A small sound classifier, trained from scratch.
Model: arch gmlp, norm rmsnorm.
Data: 39062 training examples, 37.8 epochs.
Rows from block 2 of a small sound classifier, named by matrix and row number. Rows with one number belong to one neuron. Each number is 128 + 24 x the weight over its row's rms, rounded and kept within 0 to 255. All counts start at 0.
After each neuron's rows are labels from the 100 clips, of 14976, where the neuron reaches its largest size: "responds to" is what is common among them. Only what is clearly more common there than usual is listed. The data: simulated sounds of rotating machines with and without faults.
# u: gMLP up (value half) (model.blocks.2.mixer.u.weight, 768x384), inputs 308-383
# v: gMLP up (gate half) (model.blocks.2.mixer.v.weight, 768x384), inputs 308-383
# out: gMLP down (model.blocks.2.mixer.out.weight, 384x768, transposed), outputs 308-383

u.464 [157 109 142 155 136 143 129 120 141 147 192 127 107 129 119  96  90 133 107 130 159 155 101 136 137 134 139 158 107 132 152 119 118 112 118 155 103 133 101 121 146 127 125 124 138 165 145  80 122 133 140 122 164 134 134  89  90 139 111  83 202 164 136 111 122 124 132 142 129 106 113 105 109 160 105 138]
v.464 [121 125 139 187 123 115 109 112 100 132 159 147 140 110 116 129 114 156 138  83 122 137 149 155 122 134 157 114 111 138  92 138 113 109 160 112 113 103 135  99 165 126 165  94 133 142 134 129 153 101 152 142 171 150 115  62 123 158 147 132 120 131 126 102 152 135 133 141 105 113 132 138 135 140 141 102]
out.464 [140 126 138 129  99 132 160  90 168 121  78 164 206 163 111 135 119 138 160 103 125 108 133 142  97 129 146 135 187 133 108  97 158 164 133  85  98 162 148 168 128 122 106  89 137 169 103 139 132 139 104 125 112 135 111 127 110 139 136 141  80 142 138 125 107 168  92 169 136 137 122 127  96 113 151 140]
responds to: gearbox

u.461 [122 196 127 127 152 115 117 121 137 139 153 115 140 127 125 136 115  86 122 133 140 131 139 148 139 122 114 124 171  96  99 142 132 126 122 136 141  91  90 159 164 116 105 127 122 121 103 128 114 107 119 137  87 128 148 135 114  98 105 134 150  94 109 149  91 113 149 174 118 105 126  80 143 125 114 155]
v.461 [171 138 106 150  79 124 145 123 129 153  95 111  92 128 125 112 114 129 115 164 118 101 126 159 116 141 119 154 139 154 101 135 160 100 148 119 113 100 157 159 133 112 144  91 133 142 117 128 117  75 142 177 146 109 136 134 158 140 132 142 113 135 149 132 120 113  94 119 151  78 139  94 126 129 112 134]
out.461 [121 142 142 118 139 146 149  80 131 147 136 150 130 110 148 124 131 134 121  85 143 152 114 115 151 111 158  82 103 156  90  71 111  81 116 127 168 118 154 140 120 163 169 101 174 145 151  94 130 153 128 141  89 121 116 155 133 109 102  92 117 120  97 118 151 147 161  81 167 130 152 147 124 114 158 121]
responds to: fan

u.692 [139 113 108 142 160  98 166 117 134 172 103  96 152  93  77 123 127 155 100 150 103 160 111 130 172 117 122 149 163 114  81 156 143 170 143  88 126 133 136  74  92 123 140 104 129 137 131 130  97 130 118 178  92 159 166 134 104 141 166 130 128 154 134  78 117 152 141 104 130 134 116 126 116 124 123 148]
v.692 [144 149 128 139 141 115 132 131 143 138 102 115  84 102 110 100 123 128 111 124 130 178 117 172 122  89 124  79 145 151 133 136  72 127 147 124 137  99  95 116 121 153 115 144 138 114 130 110 120 101 129 129 148  97 101  86 124 134 130 142 133 110 142  88 184 104 183 139 105 113 145 120 115 136 124 129]
out.692 [129 117 114 159 106  98 132 122 150 136 182 102 160 121 130 159 113 118 144 160 139 135 137 164 170 146 125 125 148 161 129 106 154 109 123 138 107 149  86 118 122 113 160 146 156 123 147 126 129 125 143  96 194 119 134 173 120 119 144 115 158 156  76 186 115  95 128 116 191 147 118 131 134 104 139  97]
responds to: gearbox; speed: fast; imbalance

u.622 [159 130 137 125 139 143 137 125 145 130 158  89 130 113 129 123 157 104 109 149 125 107 135 135 151 150 118 112 129 151 137 102 130 156 155 126  98 104 111  95 110  71 129 123 113 142 120 120 105 167 108 130 105 119 137 155 125 135 186 125 152  98 102 134 130 132 108  88 132 146 137 156 114 161  87 141]
v.622 [163 144 110 142  98  88 126 113 112 127 147 167 114 136 162 139 110 138 147 144 115  95 131 138 123 132  58 119 125 150 142 117 112 138  97 131 135 141 129 126 114 110 151 137  98 120 133 207  96  99 107 124 178 116 133 138  91 144 159 144 121 107 149 123  87 145 102  93 163  70 110 140 127 101 147 139]
out.622 [ 94 128 130 145 124 143 103  98 154 132 151 156 167 100 107 138 165 129 118 129 119 122 126 152 113 107 134 125 129  89 119 126 132 152 138 139 127 122 132 133 151 173 166 147 128 120 138  80 108 129 126  88 112  87 167  85  75 159 143 114 138 147 125  97 142 126 124 152 155 114 125 125 136 150 156 104]
responds to: fan

u.47 [133  93 136  83 125  93 162 142 140 112 121  86 129 120 102 100 122 130 140 159 104 112 124 131 128 129 148 108 166 116 135 148 140  95 120 126 111 151  94 123 129 156 179 129  98 109 137 148 153 119 100 128 159 148 136 135 106 142 103 110  96 146 114 137 120 115 101 100 121 123 126 164 134  92 158 165]
v.47 [124 136 148 153 170 149 159 149 125 147 109  91 134 171 140 146  81  92 141 120 129 145 134 132 140 152 108 138 127 100 140 130 139 142 119 133 114 119 128 117 124 144 109 111 126 121 146 201 109 116  99 129  92 145 109 117 129 107 124 136 177 111 105 111 122  89 100 115  93 160 108 134 160 113 139  94]
out.47 [ 97 156 115 116 150 134 119 158  85 122 129 129 137 122 134 103 121 144 102  96 139  99 160 132 118 155 100 103 138 107 128 150 136 146 159 153 128 110 122 162  94 140  90 125 113 165 127 135 152 113 126 191 123 121 149 117 134 115 120 156 126 132 143 136 111 114 102 131 139 126  85 162 142 130 168 150]
responds to: compressor; speed: slow

u.436 [ 97 111 146 128 179 149 105 154 129 129 171 175 144 103 152 184 154 146 197 145 166  95 142 159 123 128 169 117 112 132 149 134 148 109 168 123 115 151  99 151 134 137  93 122  88 165 161 170 146 121 167  90 139 131 128 114  98 185 130  99 172 114 127 138 139  95  96 130 148 170 143 126 130 121 153 109]
v.436 [130 102 161 131 162  96 167 129 166 142 160 137 120 120 123 118 161 147 139 131 106 104 116  82 143 135 153 108 127 117 126 121 141  88 121 103 138 111 103 128  60 147 130 144 110  83 140 163 110 154 103 139  91 108 115 149 137 146 120 118 105 129 104 117 119 171 131 170 109 116 141 123 118 165 133 134]
out.436 [146 171 140  99 134 136 158 135 147 100 139 151 131 146 106 129 108  93 124 134 108 101  93 145  78 118 131 148 107 190 173 101 139 132 109 138 169 144 154 172 141 118 132 140 125 165 132 155 120 127 122 141 136 110 113 126 123 116 110 159 125 115 117 105 109 157 116 133 115 140 117 161 105  75 131  95]
responds to: gearbox

u.354 [108 130 137 111 119 126 107 107 119 113 126 111 140 139  93 134 161  86 118 108 138 166 136 142 138 188 131 153 172 165 155 158 124 134 131 146 133 142 131 107 141  97 147 134 133 124 146 138 145 142 106 160 111 121 116 152 145 147 140 107 115 128 129 129 104 159 143 150 168 112 102 171 155 111 101 123]
v.354 [113 110 139  96 130 130  93 124 101 141 132 153 149 132 114 178 130 122 106 103 128 171 145  95 120 118 106 170 156 161 127 185 165 131 101 127  89 125  81 143 120 138 118 134 113 130 151 141 142 107 140 171 137 177 128 146 144 107 118  69 145 134 189 100 137 145 110 142  81 105 132 171 121 136 129 136]
out.354 [170 132 120 165 130 134 143 152 147  98 118 176 125 171 169 153 100 187  91 161 146 137 121 121 130 100 128 129 134 103 108 113 113 100 100 127 100  99 104 114 147 134 107 131 107 140 147  62 128  66 149 133 133 150 180 129 125 116 109 135 109 113 132  87 123 122 140 102 129 146 118  97 117 141 123 142]
responds to: piston engine

u.725 [151 133 124 128 140 109 135 134 139 102 132 119 142 114  89 112 161  78  88 138 104 116 144 140 135 107 144 106 164 122 116 113  84 116 114 161 147 136 126 129 163 135 111 164 136 121 117 127 120 137 116  72 116 143  99 108 117 128 119 128 106  87 114 100 111 123  99 128 117 119 131 142 111 100 162 104]
v.725 [139 103 116 134 132 113 133 118  96  99 112 117 124 116 165 149 107 103 123 110 140 132 147 168 118 134 155  93 120  94 102  75 164 107  92 138 111 145 130 119 120 123  96 154 128 105 124  83 159 124 110 111 137  91 102 122 151 127 125 115 156 135 124  81 132 105  99  90 191 133 137 116 115 138 102 142]
out.725 [135  99 156 166 145 147 145 145 161 140 145 135 142 105 155  67 152 141 100  90 131 149 131 125 125 124 156 125 115 136  66 142 183  82 106 118 166 133 109 106  81 126 158  70 154 131 139 110 121 125 134 106 102 151  99 148 145 129  96 166 122 140 141 128 158 101 135 146 175 138  74 133 172 100 108 151]
responds to: fan; pump

u.607 [ 92 124 117 138 117 138 128 151 124 116 104  98  80 117 135 141 130 155 133 122 118 137 142 119 158 139 114 122 125 138 130 137 134 144 178 166  99 158 138 141 114 155 103  90  95 155 141 185 107 143 123  92 122 122 155 144 125 150 179 119 150 177 155 111 116 132  97 130 145 180 138 140 158 125 128 142]
v.607 [105 182  86 136 136 136 122  97 127 125 185 145 123 123 112 147 139 112  97  76 139 161 135 123 140 153 118 102 144 117 109 127 163 151 145 107 130 105  93 160  61 131 169 131 143 137 139 135  88 111 154  92 152 135 123 132 133 107 102 111  98 159 133 169 127 111 162  93  99  96 160  78 130 115 131 134]
out.607 [123 141 162 146 116 112 105  81 130 104 121 102 135 145 147 162 132 116 154 112 168 139 132 141 104 156 125 135 134 112 121 115 114 150 147 173 148 145 156 118  93  83 179 107 100 121 136  93 118 111 152 114 128 101 162 131 125 128 106 112  94 133 106 139 135 154  71 128 140  90 129 155 147 152 149 171]
responds to: gearbox; rattle

u.732 [131 143 139 117 137  78  46  99 155  93 114  95 130  82 150 111  94  72 144 119 127 121 109 114 143 109 147 108 182 135 129 133  75 132 133 129  96 139  97 159 107  96 132 132 100 139  99 123 131 124 129 152 149 161 133 106 135 118 160 139 102 142 118 139 109 181 168 101 157 131 116 115 122 135 133 113]
v.732 [133 113 109 115 155 137 107 146 160  71 144 121 170  92 126 104 144 128 130  66 145 102 130  50  81 147 145 125 114 146  95 127  73 164 111 129 114 116 138 105 114 132 175 138  89 143 153 126 123 171 119 148 133 136 122 120 129 155 141 154 163 144 162 147 117 164 107 160 131 143 111 151 100 129 138 112]
out.732 [156 120 108 125 118 108 144 171 161 142 125 112 144 131 167 119 190 166  96 154 157 102 125 121 165 131 110 182 128 106 152 129 124 150 146 149 142 130 152 105 147 166 126 127 146 140 129 155 108 161 113 151 140 123 147 143 125 120 116 117 137 144 120 108  83  78 102 151 191 149 118 150 119 155 144 119]
responds to: conveyor

u.564 [135 117 103 106 119 159 124 150 129 137 125 130 117 116  95 136 130 114 144 169 118 164 110 138 171 145 140  77  89 104 156 150 139  91 128 122 124 118 117 130 174 121 176  71 146  77 159 115 116 119 106 120 105 131 133 129 136 135 156 141 120 138  85 140 124 117 107 138 129 136 148 124 131 143 150 139]
v.564 [146 128 124 117 154 148 152 160 113 123 175 156 133 131 120 116 148 150 144 127 144 116  64 102 115 174 143  93 133 169 166 165 137 128 124 121 123  97 137 121 106 149 145 112 177 123  67 124 157 116 131 128 150 141  93 134 103 168 131 144  99 157 134 132 111 133 121 136 132 106 106 110 105 130 150 130]
out.564 [167 163 118 170 162  98 112 153  94  93 113 158 129 180  94 117 153 132 131  95 146 123 153 180 146 147 115 147 118 151 147 135 149 107 129 101 122 182 150 122 102  76 130 116 107 157 163 152 141 166 204 159 121 154 117 143  98 104 127 116 144 132 125 103 116 150 138  95 111 157 122 139 145 148 117 116]
responds to: gearbox

u.468 [131 134 168 142  98  94  75 160 121 153  98 147  97 140 132  94 145 113 104 131  55 105 153 120 115 142 135 138  59 144 135 119 119 149 117  73 112 147 122 152 147 154 120 122  80 115 135 141 105 174  81 145  98 123 140  81 123 129 143 119  40 117 119 128 110 111 142 137 115 159 105 101 149 136  94 111]
v.468 [108 171 116 142 162 149 119 127 123  81 102 109  40 151 111 118 128  99 114 121 113 129 172  78 152 117 156 108 144 149 110 127 114 136 124 137  73 127 100 131 108 136 172 113 158 123  90 117 159 111 133 124 189  95 146 114 125 163 126 118 130 126 121 173 126 126 117 100 101  99  89 105 117 142 133 102]
out.468 [ 99 126  83 127 121 138 147 148 102 124 127 106 145 197 116 102 175 152 140 157 120 160 140 132 118 145 132 124 120 200 169 191 164 152  85 129 113 111 102 152 154 150 172 136 112 145 162 123 110 155 148 128 123 130 144 121 155 110 120 127 140 134  89 157 147 159 135 161 155 116 119 184 123 147 170 136]
responds to: speed: medium; conveyor; pump

u.72 [128 154 122 158 119 147 174 117 145 146 122 144 176 123 139 132 122 141 131 128 127 168 139  77 164 135 116 130 139 170 151 156 154 142 131 138 134 131 152 145 134 104 132 145 120 110 156 149 137  84 105  98 125 114 151 128 140 101 108 112 104 116 117 139 128 118 135 156 132 138 119 116 151 104 106  46]
v.72 [125 154 162 151 160 110 113 104 121 157 115 106 116  84 150 139  98 113 145 131 122 170 117 157 146 144 150 129 106 145 129 152 124  84 132 123 157 149 111 101 114 147 117 168 129 126 150 155 141 105 136 154 122  97  98 115 132 123 128 104 134 113 148 127 136 133  98 164 187 136 113 126 159 144 138 104]
out.72 [124 182 142 142  87 176 104 141  95 111 118 113  97 145 115 121 133  96 115 138 147 135 149 137 126 130 171 121 105 116 165 122 134 122 166 109 108 113 128  85 137 156 136  95 138 168 103 168 151 146  90 198  95 141 150 145 177 108 172 134 150 110 121 135 142  91 165 130 170 134 120 136  96 155 150 124]
responds to: speed: medium; electric motor

u.399 [147 135 106 103 129 106 119 127  86 163 177 119 129 125  99 162 152 123 113 150 104 127 121  76  91 134 125 114 155 119 107 124  95 151 120 102 128 113 131 113 102 119 100 136 127 166 158 106  99 116 136  98 137 158 127 107 147 145 127 110 125 159  82 156 108 114  79 110 142 138 124 178  82 126 131 104]
v.399 [121 122 114 139  91  98 129 105 141 129 149  99 118 158 127 182 104 127  97 166  93 122 143  93 125 148 111 120 153 130 133 101 139 152 133  98 106 105 126 109 127 136 131 113 101 164 118  99  99 100 178 148 120 125 130 125 121 148 104  99 111 125 124 110 147 132 122  99 167  79 125 134  72 156 106 138]
out.399 [176 152 139  96 101 166 122 122 133 126 148 131 156 160 106 146 154 115 108 106 119 108 150 124 146 129 152 110 133 103 106 103 119 132 145 129 106 105  77 100 103 148 112  75  90 114  93 156 105 165 116 122 177 135 153 106 147 142  80 112 118 157 120 105 122 143 131 126 127 119 148  91 140 137  95 133]
responds to: speed: medium; fan; turbine

u.694 [181 161 175 131 130 185 139 102 138  94 121 127 133 150 144  89 153  89 169 139 127 135 164 179 140 159 142 130 143  86  87 135 131 137 146 121 163 151 133 180 103 139 158 123 147 128 124 107  87 129 107  85 117 158 135 128 153 113 161 156 134 160 187 114 124 150 116  96 130 121  93  98 136 161 143 158]
v.694 [122 141 127 144 132 132 105 134 103 138  88 136 101 172 135 127 109  81 112 113 111 139 118 129 139 126 181 154 120 108 177 161 176 106 147  81 105 121 115  90 150 141 165 112  94 133 122 142 118 122 128 118 139 117  87 154 115 143 144 137 122 141 107 104 120 129 133 142  92  97 148 125 110 127  92  52]
out.694 [132 118 107 129 181 146 120 141 150 102  78  92 103 118 138 106 140 118  87 170 143 124 130 106 159  94 126 128 148 128 124 121  67 104 161 138  87 161 120 127 123 188 150 144 123 127 161 117 138 125 116 141 116 107 131 126  92 132 143 153 161 149  80 163 121 113 132 119 107  89  99  76 129 164 140 112]
responds to: speed: medium; electric motor

u.45 [142 118  73  61  96 140 119 171 191 160 118 162 131  94 110 136 159 174 106 115 151 158 166 151 133 172  88 124 113 117 144 121 118 159 172 128 146 112  85  99  91 120 110 148 156 183  99 116 128 142 140 142  92  92 110 133 110 131 108 135  93 105 105 163 132 149 113 131 132  85 123 145 159 155 141 167]
v.45 [150 110 141 157 170  97 123 109 112 122 125 129 105 152 159  80 131 121 113 143 132  93  81 143 118 172 157 145 110 128 127 131 126 125 130 114 171 144 135 145 166 137 118 109 120 161 167 131 147 100 208 186 130 131 103 160  90 110 138 129  76 109  98  76 118 135 169 118 112 138 147 117 117 144 154 117]
out.45 [129 141 133 143 123  71  83 133 155 152 146  89 109 146 124 149 133 148 134 127 128  97 138 100 141 122 113 145 135  82 114 131 126 124 131 168 130 165 145 114 161  95 109  92  92 102  91 149 153 125 136 122 158 116  87 166 125 103 131 128 150 157 134 128 135 119 120 120 110 116  95 165  94  78 154 123]
responds to: gearbox; turbine

u.569 [145 130 128 119 132 128 154 138 131 149  63 122 185 125 128 127 110 105 178 116 137 149 128 130 127 120 117 135 116  92 112 129 167 144 121 122 162 167 120 150  94 153 131 138 104 133 108 149 156 130  98 114 121  88 152  97 150 148  75 109 181 138 114 136 124 130 107 147 136  82 139 113 140 105  99 174]
v.569 [120 157 135 139 113 120 131 183 132 150 154 120 134 115 167 141 100 141 140 128 112 121 118 114 122  78  99 155  98 124 138 166 149 152 150 127  96 137 147 115 124 118  93 108 138 125 152 141 153 154 100 131  92 102 146 158 148 100 161 117  91 135 163 108 122 158 134 169 120 148 166 146 141 106 146 155]
out.569 [114  91 137 154 130 123 110  84  94  97 105 118 121 140 135 130 157 112 145 153 152 136 135 129 127 131 111  89 102 144 138 118  72 130  94 165 137 193 110 103 161 139 171 156 155 146 114 135  92 163 187 148 108  97 120 162 135 115 128 114 116 146 166 148 135 110 120 123 145 127 140 118 161 134 115  89]
responds to: gearbox

u.640 [130  85 159 142 168 128 170 142 122 152 123 160 117 176 143 141 152 124 151  88  81 129 114 128 160 149 114 127  98 105  59 149 161 143  94 128 128  86 132 150 106 105 157 124 131 122 142  80  99 154 135 167 177 116 101 157 138 142 150 138  96 127 156 120 160  96 116 152  95 132 130 124 151 107 117  83]
v.640 [125 131 109 101  95 124 139 117 126 144 150 165 146 198 128 117 138 135 140 119 114 179 117 118 156 134 122 183 124 109 137 122  96 116 154 104 121 120 128 108 155 160 123 142 111 107 157 117 143 171 129 109 139 125  89 135 115 128 103 101 120 155 116 117 137 128 118 134 142 146 120 115 137  86 133 136]
out.640 [154 130  98 167 130  59 141 134 145 108 148  95 139 153 115  98 121 137 133 108 113 123 111 115 128 137  88 175 109 150 102 108  85 164 111 101 134 118 137 114 182 123  96 144 143 129 165 141 157 114 118  97 113 130 189 114 153 110 115 117 141 103 127 153 124  92 126 150 120 115  96 154 144  85  65 141]
responds to: compressor; state: normal; text has "fault"; text has "thin"

u.649 [105 123 131 143 135  75 169  94 128 137 128 111 106  93 119 165 137  89 186 128 131 172  97 173 138 173 142 138 160 147  86 138 112 113 105  99 141 136 137 121 105 106 144 113 162 122 118 158 110 150 145 163  94 136 116 153 118 131 124 145 107 130  94 137 175 105 113 123 110 147 112 119 107 134 135 146]
v.649 [128 128  79 120 144  72 160 161 134 119 122 116 154 122 127  68 144 124 138 148 115 124 136 144 107 121 143 150 107  95 170 132 137 109 175 104 135 148 112  92 102 118 157 127 150  89 110 157 123 138 130 113 108 174 113 147 104  83 114 151 135  98 148 106 112 144 146 129 160 135  87 119  96  98 108 138]
out.649 [117  60 153 134 109 121 137 149 111 141 112 177 113  91 173 102 129 136 123 136  97 118 131 107 108 143 149 115 131 128 131 163 112 125 123 112 125 190 135 123  77 157 187 116 128 106 123 116 171 122 101  97 147 122 136 106 129 145  92  93 141 132 153 159 101 116 100 123 142 119 100 105  90 165 124 159]
responds to: piston engine

u.741 [122  91 136 187 108  92 124 130 157 127 112 120 173 143 151 147 112 122 128  91 133 182 145  37 156 118 121 150 127 122 162 115 144 103 135 138 100 111 121 121  88 175  98 138 147 109 140 102 130 106 127 140 152 169 100 142 115 144 139 105 153 137 161 114 126 131  93 126 127 124 170 138 147  85 101 130]
v.741 [ 85 126 149 146 140 170 103 135 119 108 158 122 126 115 116 149  85 126 102 116 110 152 108 103 107 161 121  98 131 108 124  99 126 117 117 142 139  77 137  87 134 101 151 134 104 114 132 164 143 163 125  97 117 134 149 103 124 114  92 143 126 142 100 148 118 121 120 138 148 126 130 111 141 102 156  72]
out.741 [ 92 114 144 140 157 150 119 127 154 111  97 152 161 145  97  99 192  99 143  90  84 157  98 127 119 150 116 145 106 142  99 118 107  84 145 111 129 101 110  68 115 104  88 156 125  66 111 154 141 133 123 123 165 104 130 138 119 133 122 167 114  77 117 143 169 132 180 139 100 127 161 119 126 126 116 145]
responds to: compressor

u.380 [102 125 140 128 154  84 117  92 148 112 141 148 110 124 109 128 136 157 114 143 112 126 113 150 128 135 127 131 159 110 166 118 114 148 124 123 153 137  90  70 137 116 127  72 109 118 131 150 143 119 146 128 149 173  94 110 123 166 145 103 113 150 132 124 101 144 145 159 122 137 140 146 102  93  85 110]
v.380 [125 140 101 143  89 168 186 156 115 143 147 134 165 142  85 117 167 108 135 129  97 180 124 108 106 117 125 154 113 143 130 153 133 137 115 161 145 128  82 125  76 114 112 117  86 107 161 103  77 133 147 137 153 128 116 103 135 173  97 108 116 163 117 124 118 147 149 139  82 135 140 114 109 130 134 127]
out.380 [139 131 121 121 113 109  90 144 166 117 142 119 146 123 124 123 164 128 131 175 133 111 120 131 169 115 134 151 165 105 122 150 109 131 114 108 110  86 130 124 150 137 144 135  95 104  65 120 155 158 165 110 135 156 138 117  91 110 119 105 130 104 128 155 132 138 123  89 168 159 146 113 140 141 150 126]
responds to: compressor

u.605 [170 122 112 177 131 154 139 146 124 118  87 138 167 151 119 102 179 138 133 126  79 101 118  78  70 139 195 109 159 132 104 154 156  95 125  96 129  98 110 107 105 120 138 136 124 116 113 134 145 104 114 148 122 110  92 162 143 151 126 122 104 131 146 130 158 142 135 133 116 111 119 144  65 116  90  81]
v.605 [130 148 120 146 131 128  97 135 126 125 114 138 158 132 141 133 115 132  86 104 140  78 131  99  97 185 169 111 125 144 103 160  92 126 118 126 158  96 102 133  76 124 156 138 136 121 105 137 137 148 140 114 132 127 128 123 147  96 108 121 130 152 141 141 162 161 150 122 109 126 167 110 127 132 127 103]
out.605 [137 143 134 106 129 143 133 111 108 144 160 148 140 139 145 139 147 181 111  84 147 121  89 140 148 115 166 126 127 141 134 126 152  59 145 132 125 114 161 110  76 101 137 133 110 106 124 164 112 128 149 162 150 136 149 148 149 155 106  76 128  98 124 137 144 151 128 106  87 113 123  91 125 159 106  65]
responds to: speed: medium; text has "speed"; turbine

u.88 [174 157 142 120 114 121 117 158 156 122 110 193 153 183 164 132 145 150 130 147 178 119 111 163 167 167 141 104 121 113 128  84 130 140 111 111 181  89 128 130  98 147 102 160 132 125  85 140 114 103 125 108 156 113 112 150 120 166 133 159  84 131 152  91 148 149 166 108 142 152 114 135 116  69 107  91]
v.88 [130 118  93 154 101 129 163 120 140 148 147 161 115 145 161 130  78 131 129 144 104 144 117 129 143 133  71  86 135 108 109 125 127 117 125 126 144 156 130 136 135 161 143 103 123 128 106 110  81 124 119 136 123 108 161 132 134 152  99 115  91  65 104 111 126 128 136 108 162  79 134 144 130 117  80 101]
out.88 [118  86  98 113 133 146 109  80 122 132 116 135 133 140 114 142 122 135 139 142 158 195 128 121 166 141 136 163 171  81 152  67 149 133 114 128 133 168 128 132 153 156  98 128 106 114 132 143 135 126 144 129 163 155 163 107 134 115 118 112 107 121  72 154 168 123 133 134 153  87 136 113 151 130 136 157]
responds to: fan; quiet level

u.334 [106 125  96 116 158 108 129 145 128  88 168 141 121 111  98  97 133 122 120 125 145 127  93 145 127 157 128  85  92 143 101 101 152  98 122 131 127 117  78 144 116 156  93 137 135 121 187 125  93 165 117 141 126 131 154 152 121 147 107 128 145 164  99 131 133 121 200 177 169 129 117 139 190 119 101 164]
v.334 [124 106 120 129 150 112 134 140 171 120 103 142 158 105 120 100 130 136 107 137 158  94 157 128 125 152 161  98 139 160 144  73 127  84 124  93 127 146 129  84 114 133 100 131 138 132 126 185 132 147 130 119  88 135 156 118 128 105 143  86 125 136 153 125 116 127 120 126 138 143 125 131 101 126 158 163]
out.334 [ 93  90 108 124  71 127 128 108 100  92 154 132 111  94 150 136  87 123 100 133 141 139 192 116 146 133  96 149 135 138 168 126 107 125 150 105 131 109 126 107 148 150  90 142 133 145 131 129 129 142 127 148 117 132 109 133 115 118 178 112 147 172 118 110 133 129 125  88 140 149 126 118 142 127 160 127]
responds to: piston engine

u.465 [ 97 172 166 125 164 107 120 114 155 106 110 127 150 118 140 102 160 122 123 134 147 128 153 114 155 103 128 136 120 147 146 117 157 138  97 134 112 138 107 134 141 145 142 126 125 137 115 101 117 132 125 142 127  79 153 135 120 154  81 103  96 143 142 127 145 141 122 212  98 149 127 138 155 159 118 151]
v.465 [158 135 111 138 162 147 141 131 124 102 104 126 109 128 146 176 139 144 110 144 131 147 152  64 127 149 109 130 113 119 120 125 147 141 130 121 176 118 110  89 114  97 110 112 138 119 178 129 108 148 161 132 184 144 136 130  92 186 138 130  85  85 145 107  95 111  89 140 135 126 107 147 125 120 161 127]
out.465 [117 110 126 105 129 125 115  63 101 137 128 122 124 191 111 109 119 107  92 148 154 111 137 127 125 170 181 124 125 172 141 125  94 106 136 130 131 126 154 157 145 134  62 139 101 118 116 143 125  90  92 109  96 129  95 133 123 128 149 161 123  99 115 131 138 111 158 124 168 142  92 153 129 127 117 136]
responds to: conveyor; pump

u.111 [113 163 100 134  88 145  94 179  66 126 103 156  84 132 134 105 158 120 151 135 119  62 136 140 110 127 106 124 117 144 112 151 108 132 127 108 150 123 183  77 144 118 172 153  80 144 134 118 159 134 105 114 134 102 148 153 141  94 111  99 199  96 148 122 169 105 113 102 110 146 103 127 127  87 119 117]
v.111 [127 159 136 134 138 100 150 156 129  96 124 155 166 125 167  97 126 166 112  84 164  98 190 122 144 110 144  79 163 142 121 126 104 158  79  92 172 115 119 181 151  84  95 120  88 133 145  81 148 109 137 147 112 148 131 151 136  88 158 120 124 125  99 131 170  94 139 108 163 123 114 141  80 146 155 100]
out.111 [105 139 127 118 125 149 137 172  89 134 157 164 109 161 141 148 107 127 132 111 109 127 148 162 122 184  99  96 120 116 127 120 120 113 139 132 140 105 132 104 130 111  77 116 106 128 169 131 148  97 123 151 124 134  97 147 130 123 134 148  95  93 155 110 117 142 134 124 140  96 152  92 105  47 119 105]
responds to: piston engine

u.568 [139 114 141 122 121  80 105 137  94  98 139 120 136 112 152 136 149 105 123 150 123 118 120 103 198 138 121 123 139 127 133 136 124  96 134 121 143 139 147 125 156 100 112 143 119 158 119 129 113  91 135 100 110 128 116 109 121 109 173 174 136 124 119 135 102 117 130 130 103 117 155 122 131 113 117 134]
v.568 [139 143 109 115 150 102 165  98 125 144 126 163 108 143 119 103 121 117  95 166 167 128 120  95 168 140  89 114 108 128 147 119  92 122  76 116 108 104 121 127  91  76 121 147 116 168  77 136 119  93 117  89 113 120 108 127 121 142 150 124 111 162 123  84 100 136 108 133 130 142 144 135 107 167 144 151]
out.568 [ 65 162 102 134 119 142 125 155 155 159 136 137 168  85  89 111  99 118 132  78 153 152 151 142  76 110 165 111 100 143 118 174 103 113 110 105 160 129 136  81 106 129 153  99 134 129 128 104 109 146 116 162 140 108 186 132 116 107 111 130 147  96 139 105 160 116 170 125 149 138 156  83 122 189 130 120]
responds to: piston engine